Weights of a small autoregressive pixel model.
Data: 48750 training examples, 20.0 epochs.
Rows from block 3, named by matrix and row number. Each number is 500 + 25 x the weight over its row's rms, rounded and kept within 0 to 999. All counts start at 0. Numbers have three digits each.
# proj: attention output (model.blocks.3.attn.proj.weight, 256x256), inputs 86-171
proj.111:477537439459516462509503536530461492531499475534496532523503502493511512489541537470464524497456501501569505515493497527524499504502497551459496521487489526479514516494490517539479492514511491498493500471472463514459553501472519511472559519488460438488521498
proj.112:485516457499521470510549520498481488477538494470490513487495487518479477539518480483484460519508499513454471492535501504485494456490529519500471547465470477512510526532482454514483475526521492490506473501531495447514482507496527449485485544504537509512464480
proj.113:519472496518443515515509473539504498508522537562505494521509493491532508499460486464445506497509487504515487519489506521497524495474473525488506455485504535518549527458493495471494559496528464504485513485498475532492511506488469494533459446572477502503458497
proj.114:529454506568474516537523494490500562499479463547494494451508468510528461536544440521463538506508512505494506499501453495525478536501535464489503457528511456516420489517505495497482512494485518482490516512485506561472504560462463456535503489463526498514537491
proj.115:494510512502516497506469527490448487503485499471491501520478471469547479485474520465475473540474486496505477501533503508487492474490515522491506537471469558484557519512473476506429487492510465507498524496509515486502528480489571486499499522540512554510489470
proj.116:524445542551497588519522495492509491492532461528503460534513527541516505489471454509482534518508499495534474522496520512529526508487477501492517479513505533499522479486507481486508519465503484506550490479521474541505480532506477509497468456542516530523485526
proj.117:481510473501464479510500526471484503504495541491477534581458498458487503488516559477491495429466523482571502523516531530471502493541499497499498541524528506485469521484484494500509457513503497467471496516510500472466516507465518530486524463492513473477516505
proj.118:512562486490522474503494547475499505464494525495503493470480468491458487476493506520536453467540490498471490475488491493477521478497490500495523487486471502518483500476506502510526523520521488533489508506478515519476492461518553509471474532475512539524464465
proj.119:529493512536503525542487485537526492462536455460493484471546508538469507532506464505508500523514535519500515521523548508529519496481491490527508522523490503491489480498520492493508473503500501492498493517504501491481463532478503523496504527493470468490488509
proj.120:527514518499466508467512479462485508550498428530529482499509489482524559490524505530474496538469548507551562506546518474520482543558506439488487516551513496482481486502544524513479536466449533497487526490494508501512515453446522449564533522491488499522501534
proj.121:533510482481484473493491533502523529503502512507485523515503488502462525468508525528517478484466509503516542423544527516472490478550497519476481468448513561488463493518444499483481531466532456492480488456466482495479504454527478481493553498433488471495510506
proj.122:505499518534494512559538489490486523489478473509503493470502501508534511473486494520484512482520480508497467507495474462480466534472496521479504492489484488515506490462523472475492482474521462495500494490501489540522444522497473545493477474519513539484527498
proj.123:480520496477542522489465534486457542472437519454477532494504465451514499488507574474519465480477497497508532451487508532496468478502518521497519497495510511484545514507489520556524479496498481488471515510493517513502495469488482486485488487446522529505531494
proj.124:528521502483495497527486509482547431535507428517531437461498511514503507528526478575563525565575510508509460477481506487523538483520527501516488514525497511493486501513522497525488509496492528490494512513499550516495493478501441484521511491517493516509515569
proj.125:549473525524517550496498538456520565497498463469501474508533533529509468543449473553516492515524501522493475540473469524512498494500498457515512515520520479487470473541515491509543465492470508507506506520502512539477469552522525511478494502521511491487473512
proj.126:499453459543501516500494479509498498473481475479547476498533495549560497485457461500418511486503482507524528486508518475493506473472488539472478485495499552473530522471472501464482476506519479543493487489507530515474522515509486510506552549534495531469502477
proj.127:494453515503483488447474445508515510472556499522496502490539508515505493508460464465483500490499486476457516531481505506483536481474521515489488478490486496510513485478483469454490496496547494497486461488528458495501523527487502494514459481565486482477467506
proj.128:518494515509514506521482511487479509505492551486502553472511449451521514474442524500491454498529472512465458535499478514517471493497510499491478524468489475476514504466538478469464473487516465479490461515517504509502501556523561460478498493469509567532493503
proj.129:503472521520512515444467477563528509470489503488456500503503469482466481471509484500489503439511533435537537483504526494462539500481499548481506526483478541479494504453488481479478497518528473491492490511517485494463523491506526530456516505533471508475487493
proj.130:495497449520467497477450496472494540483504519444508569537469493486464505545541534494523496486452543493541534505533501498467474525483513485479511492500472487461466486516440487516480504512514475507487518497503457521492488492494549486489474483505511514518499503
proj.131:498512530422501502454470533497492475463457491444491554495480520481471505506537517483525507471499511501489494424482479537529526509509511529496515504482519503486500516492506536507510478504519485492506513496489489478512507458464470485528498417498468496511539489
proj.132:524531512527504544516516485480509519515471475506497489514520492515497517475503502539509558494532479525491491513475531506487502507499483507487519505510484488501511491496510486526511501507484470515469523513486521495507499518505503435514558557452506475498513492
proj.133:477493443517505441503525518558578524486487504555498464472477460470459464513540477542509514478493508489504517461510544489438499524527499490493538491504499498470491503485467504500489519496512510490475481482495493450472564489510507511489457512494496462509526521
proj.134:477499538559485564496466503447471531484499527465521544494465525513534538473471543476498452508510505526501479539480506460520459507489510465486490515510498530458532515471521503481486495460548475500490463506524539532500493549525530477493489466502538546493500480
proj.135:541474563492532495497476520513457508480458468490462529536477500500500504489521488486475511525476496468517500525496512533489514504525512523491508535524487493470497497500511526514500478494461511462487511506498537486489480471507451502500527524520502503509521495
proj.136:461540493455474514487482519540525443510506489524542503507506475489523525531507500517526481517512528513511532488489494495506510448521466505512511489520482494516494502524534515509551504536454547521487495513519493458479522468519456522496477501562535487529472482
proj.137:518493474493516515497495512479566478482505513511486429495521542526480455549462480552532519467494498509497483485513522489486498459537484483522482513472560519498472499494495530470506496500495501517494483470519489466462546504528453510502477456505524485458538513
proj.138:468508488553432515523514447506517499495539529491523536501505496526501509486512479480503530476484552507525515532559528497543482523469497485479471485517537469499442480535480516477468478518512525505477467507475506532484530534507512499481468530514486481471482500
proj.139:488515474513523522499516482465508479511501514465534484488487552515533533524515501514466519543487488554491503539498531499552481476513513469544473497502515463518512507487531508493532498507484508532527518520555496490507492531492488514500502507493428454490491518
proj.140:497531508497499491520522491503487499479523474537505481500471497485503485537502474500442485522498498505518513454541457441445473512512529510509512501477464540502513508477479507460489481474531485480472472516516524484492487503465553484461550471509491531485508516
proj.141:518476487476517495532460464508546531519520502501521495501526519546487489529479492525512491527510451493478517537494518518470563518498501477535489476512481504543487508510517452508495508518476523485508530548523515513540470504486511456520499473514514540504463459
proj.142:548500504491508469527527505489527493533481490537475445515489507528440493485520500548529531465528484505509507440510475479479530526522478490491548484491529467524483492526489509487508515500512517507506514506506507502478513511521505561508500509519462456477480518
proj.143:498505498482469489536515451488531496489516505545518484530508532505450488489516519526541505488475461507535502456466485480463500516530508493538511486504519461523450476485482505467515523504503527515494540467480490488496482514528477524524501544492469466473491518
proj.144:488488504469499472526444542469491462526510460515505501472478502502456468469569505525505530495510457502470483499509493485504538560460496518488515501525479489552491497494523499510472554540470506522548582497477524515523464505460518512474506501471504536535476519
proj.145:492501466516473502466476533512540520477527520480483504551539492513449515499467517482462524420473531478542542490493507509435520495512486535490513531476492479504502516459461475489544505528505459526489529478504481489476479482477495515509521501546544493494501490
proj.146:532434504495484502536454526478414510499528472548446515493429463507479455471548519508457494513457436509479475480530485509472519540498548534474515486515487499482538520493484502483508508516535492456502488508546514511527488486448498457494519490508509498490477540
proj.147:484525484433474521471474505521473481482477529494488509469513446513470508464525509499486503465447498525480536493542544505491498486520504507497472521495515495502512529529481526523498494489479527509478523461461446484504544472471506493497513547481519466521530500
proj.148:505522514483521521500451497497472512510474471475458487511457531516453525523468496520504471516512446494436487488484508505461571494502497492509540472472455510522505518479494509509510530468491491509510509480501475494518471465442495485480511512480465502545513517
proj.149:497498459536484519520493470492481504509437491535508475431486475510476484521503450508533525537513501533474518484506509507454498484504470485524561465511437455529506505473526499531482532521470527504537515521464524477506517477536503518529482504521491514519468472
proj.150:501426516525501487553465512536470509464473516524457504514473468484503463485507520492467509497457488492515496476528506485478517502485519491505503523466487484500533530456530514493510511511478492517520522509520492507510501495479531508479464498479488520542493511
proj.151:518505544504491526476522473516485523513502523472496511565527490507498539475461502478490502512491487494475487520484513533500507477486491513509506496495507523548523508497514466511483516498510497502474508539515497501495476515432543486490481519486481476516494558
proj.152:478490478462451486493485493517521518486510565511515532531480494466529543526499511482519451536477547465536465497503543457543459488533497508521531514504451523480511521452498525524524499532477515481507491515489508496489525476535509525486451482508466497486491480
proj.153:551436545543502524502490532534467536495479518503520518507554485494513527489474479477442515508468529513547510524508515506526479518483507523478510517495509486464532497499499509510494473504501495448488480501483517490496545535508501518505562477462514478481546498
proj.154:521479510521546528559500504513539474504521556492479518527497509459515512500464507460493498483507509478543522528507497520455526495495499510511500488496492537500526533485494490480466537518540454477499487521517511506481503518528478542525499417546521556469508464
proj.155:524486527485474486467516487498519485482517446509537460497540493527511536513514471483481523518470542489520548479501529480540509502484529503517484493492497539509540526497509514519500506493518533479505495525526538503531490491491487448495513525515499497507525502
proj.156:539509505512491492519522502484487457520467530523436503521491503476502491470521510469483482514517504473507473506504505525499535470487504503480496479470526559500526545510487494523503535523501500469470518475528517492455492472537470512513516499510507522489458461
proj.157:503516459504511459510499471475513498501508521508469474459529477529465477498484518523534462506517499501472504461520490479463494493484506485502491472432493489549500511490497503446522516483508488513514481470553508526498468499513542488493478524477504532545462482
proj.158:479470484505463541488519510465487517507474496469497464537501509542486500515518505501498502503479459478493515502483530468495509495529469500515522527530461493506530508482511481506555460513468533516489517479497521488518475501485532519478449474528513534525476508
proj.159:487517452417493449465449527514486480454497524519494555501497465466466501470547540470528471462472528513518543475577517534510496491495505520507521513503520505498514482509541515524518480516469512488533484510491481479520510455472471550508502487492473478503485527
proj.160:488545501466485504518502489505486464493477476488451498471494480504443479513504513528536484510523470494442465459488492535500543504497491479482494470486480477527499509522492495524500516500485538516503520510497466464511525451473497480493562533473502498502466481
proj.161:501517516502523493459474509483451468471507521507437513498516475494463489482470536454501444465494472478452513484496487498459507457514522515492475522464486506497523556482453478495497502496540494488470496510502481472492503506485555422452566548481527522493508448
proj.162:521482476492489573548528521504441494501495512515509506507467486484528475510472481473453512487513466499462453500449442475493494523463547516526467525528499488489509519471490479526484464535529508487509502516506500514512475530468524497472494481463484505534491538
proj.163:466491502504471456518553494550498503496523555494522512552558465477502557453478487440433488500438530482556512497553510452500485470525471500506477490494495523490509519501487481501457471474494478480489479482473505458498543502487472518502524467466491508475541493
proj.164:498462510468513480507470493499450520532499458462531484460519509537476501503553473505479520512497437542459486497483465504528475523513535488497534488527535447506479494557519525532517506533509508471496505537523522548516474502493492505542489495506479454482479472
proj.165:509531522483515502494452554484473475476505482446478524518490483472459478488490538484494473522516479500474509510480517516502533489508483514514535505477480524512537482494518486518497510486474495498520499501512507495524488477484503510498531501508503487464488473
proj.166:488468481492463495494526451516501493506525436475517473500520498507557543502520474513489509553501543501524488523532512483546496498477516481493490532513522513474492495535504475522490461486481515496531493517510507507526505477516501519469490531528495474460509501
proj.167:503542472509503506487469523493516485506460533497509506492510503498465472513498516504578500535539523495506455478487488474510515478483484498516491519537466507537513502481480483519470468487480519515519546508501497501534493480459531455484513558500464503511490533
proj.168:527512503520517508521508484531526521522566506497498555559464540489488549501517514503465547441491552484539522532485502511480500508504458509487510503541491487494465484501519513492527533498485491479498488489503487511485502499506479524527480533516479458493511519
proj.169:506459469517507485483466477512529457550470519539469490475518496470507481498484500526515486498555515424466476545477490474427560489520500501522499478494484474510506494491518498470534529531474483493487506501460473506460534513440492482536527486531509528513540464
proj.170:539474513492512489537510481490527528493489477550499450504474505552494480489483462577495536486511482487520503537520508488463522523521471469513534484484499473527446491496480499479520516483501502519502506493506512513491475500473492520513482455533501513513518523
proj.171:515497483468492479475491472530484464495495526518479510519466479495491476493495514485480498524474511463499477487535495519504540483525458510518532485506494525529485494492508473512522520491497527469501491504500490498493491470488478534524466435571486483500520515
proj.172:485507509508555534494525487494464489551516483509493488503435539540485472495450495517509511508533456496474460559501503475480551525489479489523485476521459474570470490519546495507459554481463511550537542509466531518521486527490510481473513511546491499533487463
proj.173:514486555558485577515491490472495498519521459520494486496487528516521543546458487460441488512493489515492498503480523468479496490487495493470510501495504507485552557508511522495475481495514466441479475493486484476519517510463492421554503491520496520526536522
proj.174:499449483491498475528473467533478485518511506537498497473456498491536480453527502495502507487500498518520494559530502496517504505493534506450482528508523517446517492517484535483466502504500470514503495486496506490491536532550483574493474504536471484465488482
proj.175:505494521530534542524523497514500496518480465487521460491480550506530505553487477540487531545473500514493487515499511484523477512510519470535467495509521508489491505498524518502516483484487508508522485488480521513495487506485496510545497454534516511500488505
proj.176:508527519555468531470519543490530504511530435500531469488540509535519491540504452532491526512533477497516560472472495486508516523514491456479501442518504516521474483534498489489475526458490535525507531516490534536511500496474530525488518491489535518513481508
proj.177:451485498491482484517483486547461471496428534505474502474522451461494536466507484490514502507482534491490474484495507494508508478488493535520515500508475539504523496469507497489524459500522484501499440499482515471470534473517475528488487473530488506477485488
proj.178:480539460463494509477510522517515498446510542453464576514511484469442503483477566474503464443487502525488504499494485535481542457487504550535497529468451515497511523493459491505498460521507465534525486511527521497526475489524528472453514500456506551491479461
proj.179:474478493515563508477507505501464491474511490432493532495551514475494518486490525457473491493476454523441530513483488543511525520492522499540536487530545471475519485571522522523498495541507506509509503516492519522532522522490474517491490465468491469481520505
proj.180:534464520526534485503490489558499490528453466490543505429517492509491464491529478499556493536527522490467492531486499482523515527503524465501530502541512480489511480537553506468472486471497527504517464528512524495520515498475503459502509533482511488480516479
proj.181:465485466523482494480503467507556540563544440519564450500551496560523497559525414554504570477469532486495531522455529451505469508494487463483496497511500474482466484501485508502491481475462520515476472484482467481521533495494465509511499547490476460513480518
proj.182:491488476465482453512467495459511497486474561510515490509512506488483466468526497511511474503497516448493460509516496522508480508554494467551497455505516485548466474498501507518502522472477548535479545514473479534509503467512460524490491538472506467500489508
proj.183:461479473585454527557552470475485517511486449471545489520511534469598571493477500488428513511477528541542543503477517483506472523478489482478491487500515497459540507521495503487510464472522456471477475508517521556487518553541526490477478515489524530468469507